{
  "train_examples": 78125,
  "gain_aug_db": 10,
  "noise_aug": 0.002,
  "spec_augment": false,
  "depths": [1, 1, 1],
  "max_steps": 1200
}
Rows from block 3, named by matrix and row number. Each number is 200 + 30 x the weight over its row's rms, rounded and kept within 0 to 999. All counts start at 0.
# weight_ih_l0: GRU input weights (gates r, z, n stacked) (model.rnn.0.rnn.weight_ih_l0, 384x288), inputs 174-231
weight_ih_l0.23,188,188,220,156,158,203,172,203,178,199,204,166,142,172,164,211,189,226,228,245,198,214,251,117,214,229,196,194,202,233,196,168,212,198,202,231,184,264,181,186,192,227,179,187,194,238,213,197,227,177,182,264,182,190,170,183,228,156
weight_ih_l0.24,239,154,225,176,196,202,213,159,197,192,178,228,164,241,220,215,195,171,191,207,216,212,198,212,169,198,169,216,221,221,193,214,258,241,208,214,209,184,215,245,217,223,190,201,111,220,238,236,209,242,204,191,176,218,207,186,250,208
weight_ih_l0.25,163,280,205,234,207,209,270,220,186,234,100,233,193,217,242,230,186,207,247,214,210,215,221,196,202,219,246,201,207,203,172,189,218,189,249,212,220,156,226,207,154,171,195,174,224,210,181,163,231,205,190,206,211,205,174,184,155,167
weight_ih_l0.26,215,171,223,202,211,217,180,156,147,188,172,177,223,227,197,200,215,194,192,276,205,265,196,185,169,185,149,226,206,173,222,236,188,146,180,196,220,197,167,213,189,180,211,199,244,207,164,202,220,198,220,168,230,235,188,159,223,216
weight_ih_l0.27,194,228,204,227,197,211,197,229,209,173,213,211,143,163,185,210,227,213,138,197,187,265,169,235,238,224,217,191,182,159,201,224,204,218,198,237,215,204,202,261,208,184,170,250,183,240,192,245,199,236,140,199,197,210,223,164,182,173
weight_ih_l0.28,210,191,240,136,206,143,260,221,256,209,174,189,261,158,222,168,241,221,210,161,180,154,202,198,215,225,192,195,215,202,164,148,200,176,192,119,255,219,210,216,200,154,162,195,217,260,199,169,193,267,252,202,184,216,238,199,162,190
weight_ih_l0.29,206,253,220,191,196,239,205,188,208,252,197,190,154,228,240,221,175,245,142,247,195,231,252,169,154,168,210,162,257,179,181,180,230,206,232,227,163,216,172,183,191,236,249,177,157,222,219,189,194,261,209,219,175,217,176,178,197,233
weight_ih_l0.30,194,252,239,227,218,202,172,206,178,199,194,146,218,154,168,224,147,209,243,214,226,172,212,200,157,202,150,228,211,195,188,190,208,223,180,198,148,219,194,170,241,183,212,207,178,173,231,211,145,184,181,200,187,212,213,223,167,290
weight_ih_l0.31,227,164,238,197,226,233,206,186,222,215,212,209,161,186,157,182,224,138,167,166,201,244,203,241,172,229,238,189,216,222,198,203,169,240,152,245,216,204,160,169,212,196,223,191,190,176,223,202,210,200,221,250,237,275,235,237,195,204
weight_ih_l0.32,195,172,169,214,200,203,214,208,165,206,205,202,213,197,205,177,193,167,219,155,196,293,220,195,218,228,214,214,197,176,175,199,219,191,263,233,164,204,226,185,281,190,218,244,212,204,211,159,186,213,206,168,196,223,193,203,178,215
weight_ih_l0.33,183,216,195,199,213,234,190,209,232,222,189,216,200,179,211,247,149,125,226,204,157,184,249,185,212,208,160,217,152,174,179,203,192,232,191,219,228,221,205,207,190,136,168,235,183,204,196,222,226,218,235,166,232,162,278,160,182,132
weight_ih_l0.34,213,173,165,198,172,237,142,193,181,152,224,224,208,203,153,192,170,239,201,213,187,178,159,219,181,198,208,182,171,196,219,178,214,222,257,232,270,182,190,204,266,179,146,143,168,225,247,203,177,205,198,231,223,190,220,168,184,198
weight_ih_l0.35,210,172,164,214,142,214,206,219,220,183,215,178,184,202,234,219,184,153,189,204,202,236,241,212,179,181,226,263,207,195,241,232,221,250,223,218,188,256,209,187,208,179,191,194,195,214,208,256,185,200,141,223,210,215,216,160,218,182
weight_ih_l0.36,128,198,209,185,223,194,215,172,192,191,213,242,224,184,227,193,143,213,159,270,245,237,184,199,205,179,187,211,220,236,206,167,208,194,227,238,211,209,213,210,151,147,232,218,178,242,192,184,187,222,217,175,184,230,143,233,200,188
weight_ih_l0.37,163,190,168,228,219,176,202,201,192,183,240,217,213,219,173,194,146,207,176,199,203,187,211,176,164,147,196,257,195,181,191,194,177,153,192,156,277,191,199,166,142,224,201,206,136,146,203,263,200,214,206,226,172,163,168,160,210,195
weight_ih_l0.38,187,266,201,163,162,202,139,219,156,211,216,266,158,188,183,197,262,176,202,226,270,145,253,234,195,227,217,260,225,180,205,213,256,202,176,194,208,189,218,202,243,247,201,237,162,153,160,175,259,141,227,197,227,275,152,178,171,217
weight_ih_l0.39,140,233,168,186,197,174,196,215,170,212,234,192,163,197,191,179,237,238,202,230,232,210,277,185,242,200,190,140,173,198,227,212,183,205,203,135,185,181,216,160,192,184,169,204,208,193,211,197,120,196,210,193,155,201,193,179,246,228
weight_ih_l0.40,202,205,225,184,231,166,219,172,275,195,130,213,218,134,193,166,207,152,244,201,174,236,231,205,179,180,227,173,177,194,164,181,182,204,204,206,197,163,206,208,208,236,252,189,289,242,212,222,214,233,217,184,205,225,255,198,228,197
weight_ih_l0.41,219,252,132,179,194,257,237,222,215,198,194,210,196,202,172,186,159,208,243,239,218,274,166,188,175,186,232,184,198,151,173,206,230,209,195,170,180,196,243,171,217,223,177,214,240,205,238,290,233,204,157,174,206,202,200,193,201,221
weight_ih_l0.42,209,189,193,221,142,183,192,198,213,262,213,187,239,179,152,235,214,172,172,200,198,164,221,208,217,221,171,208,220,235,163,151,191,216,232,145,194,241,218,192,218,197,216,191,185,207,231,139,138,164,171,224,210,181,191,218,203,150
weight_ih_l0.43,206,283,172,184,150,227,251,145,161,174,171,233,200,231,191,182,224,210,207,236,184,223,194,191,233,258,152,208,202,220,200,179,224,165,184,169,163,213,217,152,149,169,186,167,181,181,242,244,202,216,206,206,208,238,171,189,175,191
weight_ih_l0.44,214,238,226,240,184,166,229,155,150,209,211,230,244,222,197,185,230,147,193,155,215,207,228,218,169,211,175,179,200,210,161,172,214,211,215,219,189,181,194,209,224,137,242,212,216,206,186,240,180,139,188,121,204,181,228,174,190,207
weight_ih_l0.45,227,167,153,211,184,183,223,219,254,167,208,165,230,216,304,184,168,167,188,237,223,158,183,248,177,218,177,219,196,186,227,222,112,207,213,208,215,157,169,181,235,199,195,181,142,248,225,192,132,185,217,221,208,144,166,205,185,161
weight_ih_l0.46,207,170,190,201,250,204,236,218,223,198,203,251,186,195,211,233,190,154,168,214,164,189,183,186,217,200,187,175,199,231,197,195,167,146,238,208,203,220,201,179,178,139,191,224,237,179,198,227,100,139,236,152,198,215,113,203,237,206
weight_ih_l0.47,171,195,161,212,165,175,184,194,151,209,245,192,232,250,188,229,166,186,176,192,269,192,176,215,231,182,159,226,175,211,220,156,211,193,128,186,161,223,193,192,229,244,178,173,211,167,186,185,154,213,150,185,202,155,248,196,195,228
weight_ih_l0.48,250,209,230,188,195,198,186,189,205,160,186,232,180,224,175,244,177,130,154,176,180,225,301,201,183,214,201,231,200,213,184,142,173,170,205,241,141,188,199,225,199,151,237,235,166,219,207,193,192,192,194,216,188,217,218,172,181,180
weight_ih_l0.49,203,178,213,195,209,180,251,146,244,203,250,217,188,236,198,162,202,182,167,227,222,220,174,227,226,208,213,185,243,224,200,188,198,237,216,229,183,234,254,183,164,224,224,277,179,210,198,246,195,160,248,153,196,173,178,220,274,229
weight_ih_l0.50,260,136,160,174,218,215,158,171,184,130,192,222,202,213,185,243,212,204,211,229,157,220,136,255,165,182,199,199,224,200,216,186,225,160,212,220,253,157,251,191,266,235,154,236,225,219,212,231,234,238,235,189,208,220,240,130,205,238
weight_ih_l0.51,218,135,237,226,214,240,166,155,193,219,144,192,125,194,252,185,181,199,198,252,265,178,230,210,169,163,171,193,209,287,220,275,202,183,221,167,208,259,180,207,182,191,247,163,137,123,248,219,190,227,211,159,212,250,204,227,135,198
weight_ih_l0.52,253,159,224,232,216,194,161,216,232,193,213,225,215,210,183,163,144,222,177,203,179,122,222,218,140,225,192,232,228,171,183,187,253,215,182,215,231,227,170,220,250,219,214,234,239,190,183,259,182,192,187,222,185,146,200,186,193,250
weight_ih_l0.53,146,151,178,169,199,238,137,198,246,212,199,203,188,198,202,175,235,202,180,233,302,257,188,208,199,143,202,190,196,232,169,222,174,234,169,192,179,262,229,176,246,216,193,170,204,230,225,209,137,219,224,193,190,238,174,182,193,177
weight_ih_l0.54,172,170,176,118,162,207,228,215,217,240,143,153,179,178,199,229,180,245,187,174,230,193,185,198,214,195,211,223,226,196,182,205,234,245,232,236,209,214,245,201,191,226,211,191,200,220,178,230,234,194,213,206,210,217,194,234,195,206
weight_ih_l0.55,179,176,285,226,188,214,248,181,220,227,198,160,220,261,138,189,188,175,209,233,212,203,188,202,118,172,184,176,185,191,204,168,182,200,131,175,202,227,187,240,166,192,191,176,141,157,216,64,176,210,187,238,233,259,184,184,230,160
weight_ih_l0.56,201,188,260,150,147,213,197,258,185,143,235,239,168,182,181,198,258,195,204,245,182,200,210,151,150,181,170,203,244,169,173,152,188,167,238,191,175,233,209,200,184,168,216,184,251,163,216,191,205,201,252,199,170,261,193,218,182,184
weight_ih_l0.57,182,176,230,223,221,193,227,207,213,199,209,218,192,207,242,192,139,199,205,187,147,147,202,156,226,173,238,203,241,228,201,202,205,191,172,165,158,179,221,196,261,194,203,172,211,228,132,247,235,221,238,207,172,263,208,180,195,184
weight_ih_l0.58,168,231,190,207,236,152,192,243,222,252,195,165,162,198,254,207,236,205,204,240,230,219,165,198,179,195,201,165,229,205,201,181,259,247,204,185,220,185,205,142,185,217,227,150,231,214,229,163,259,272,215,230,188,197,214,161,218,194
weight_ih_l0.59,227,184,211,209,210,167,232,243,194,208,179,187,178,230,219,261,214,167,153,162,171,204,153,183,189,192,251,206,216,228,151,185,208,150,206,181,193,197,210,179,224,220,194,203,229,184,223,168,176,212,126,175,177,178,176,155,169,227
weight_ih_l0.60,242,250,202,219,170,204,235,181,211,226,205,142,203,221,185,158,201,164,203,170,252,280,231,193,185,157,199,224,199,209,248,206,178,226,222,210,214,175,211,232,170,243,211,172,209,177,159,186,147,197,275,240,209,190,174,207,204,171
weight_ih_l0.61,128,171,235,178,218,217,158,253,159,215,175,175,212,240,160,200,196,221,202,232,216,97,249,201,187,201,244,227,155,249,214,196,204,176,212,189,248,203,184,231,195,174,172,182,206,232,201,234,78,248,213,208,214,233,204,243,224,177
weight_ih_l0.62,208,156,224,185,201,199,257,216,188,201,175,171,197,247,163,208,189,241,190,188,187,186,197,229,200,249,207,188,180,209,207,221,226,177,222,166,181,198,228,162,197,243,206,169,160,165,207,275,248,123,200,217,196,225,221,204,214,175
weight_ih_l0.63,249,248,231,253,165,179,190,232,223,163,193,162,197,204,254,224,177,223,176,137,191,214,247,148,230,215,212,221,214,224,184,160,197,165,141,223,225,168,191,189,157,178,183,209,196,191,161,209,241,183,250,176,207,204,215,124,209,157
weight_ih_l0.64,215,240,168,202,233,212,228,161,179,250,212,252,199,216,196,144,225,224,240,127,230,256,233,230,215,221,223,165,207,195,224,205,190,236,149,195,143,194,168,204,235,186,201,183,164,175,159,208,188,164,189,198,207,176,201,194,171,197
weight_ih_l0.65,211,181,238,235,157,192,228,186,276,251,186,232,169,218,190,214,152,193,234,240,226,189,231,171,165,180,197,139,193,250,191,233,195,234,206,141,181,251,149,175,205,180,234,198,190,191,209,169,203,204,175,193,238,188,227,165,213,140
weight_ih_l0.66,198,201,161,130,222,160,196,225,182,201,170,231,192,197,231,189,203,245,227,262,200,265,183,187,182,197,156,172,222,209,244,202,237,259,167,191,188,269,194,222,189,223,162,187,204,189,226,164,232,136,183,197,202,245,214,183,193,238
weight_ih_l0.67,201,228,188,193,226,214,182,228,229,214,206,238,209,183,146,164,229,199,226,238,195,223,218,207,183,192,149,200,193,207,194,155,230,162,186,182,201,255,212,226,185,171,193,219,173,184,232,234,193,159,202,193,210,173,197,182,212,225
weight_ih_l0.68,219,192,251,198,196,196,193,229,181,193,176,187,176,244,233,196,176,197,184,217,168,210,223,175,192,190,192,212,178,163,203,136,224,178,220,267,203,245,223,260,226,212,230,261,220,202,159,238,140,192,212,121,161,131,202,239,217,229
weight_ih_l0.69,113,181,180,185,212,251,171,179,254,298,213,273,207,179,185,176,227,194,210,224,272,187,209,191,232,193,175,265,188,216,216,235,205,201,214,238,164,164,175,193,240,179,149,169,227,248,188,206,218,173,208,274,220,252,203,196,173,143
weight_ih_l0.70,147,207,196,195,197,243,225,219,227,182,196,171,225,204,213,200,199,194,179,182,191,272,222,192,154,197,171,226,238,194,214,173,206,215,197,163,225,200,223,234,205,188,163,218,119,234,238,177,144,228,202,161,197,212,231,211,217,238
weight_ih_l0.71,172,206,198,170,224,231,164,229,183,228,201,201,197,225,208,199,213,223,176,194,228,227,240,151,168,196,155,188,247,232,200,217,172,190,201,229,191,215,185,173,271,194,218,206,209,195,136,224,264,204,181,217,186,175,178,214,237,198
weight_ih_l0.72,272,176,166,191,197,189,214,202,202,197,184,227,180,252,196,186,139,157,224,217,182,152,228,220,249,169,133,163,230,218,236,206,250,190,174,159,259,239,161,199,231,183,194,188,204,206,248,233,232,229,268,204,264,176,184,229,243,192
weight_ih_l0.73,171,230,202,285,186,252,218,213,212,209,208,207,181,205,192,193,166,222,234,160,169,167,150,182,171,250,221,214,196,190,182,190,162,161,217,173,222,239,175,219,202,139,218,203,153,179,197,198,201,241,227,250,188,159,186,201,171,198
weight_ih_l0.74,122,211,168,212,197,234,194,144,178,166,189,205,212,272,192,156,184,223,196,250,193,218,128,150,205,150,234,192,203,192,192,188,209,225,231,207,227,214,201,233,182,187,273,187,190,178,186,247,213,219,166,245,158,200,156,226,153,214
weight_ih_l0.75,169,168,187,252,136,135,192,213,204,165,95,247,238,196,195,223,196,219,219,180,181,198,233,243,169,192,180,154,183,252,194,253,151,177,229,197,167,201,241,192,201,160,170,206,242,208,190,212,222,224,203,177,202,205,185,188,201,284
weight_ih_l0.76,189,239,283,190,159,154,224,183,219,188,181,195,164,226,268,176,227,249,120,187,232,272,199,193,234,187,213,207,233,180,168,194,149,184,233,201,204,210,201,160,207,136,156,202,191,206,233,208,242,205,221,194,195,143,221,180,191,205
weight_ih_l0.77,177,199,211,194,151,172,230,164,198,148,187,186,217,192,214,259,127,216,200,137,207,176,220,190,236,170,209,226,207,261,212,216,147,139,213,200,199,180,130,179,157,173,173,181,141,212,189,171,196,192,199,189,201,230,234,179,155,237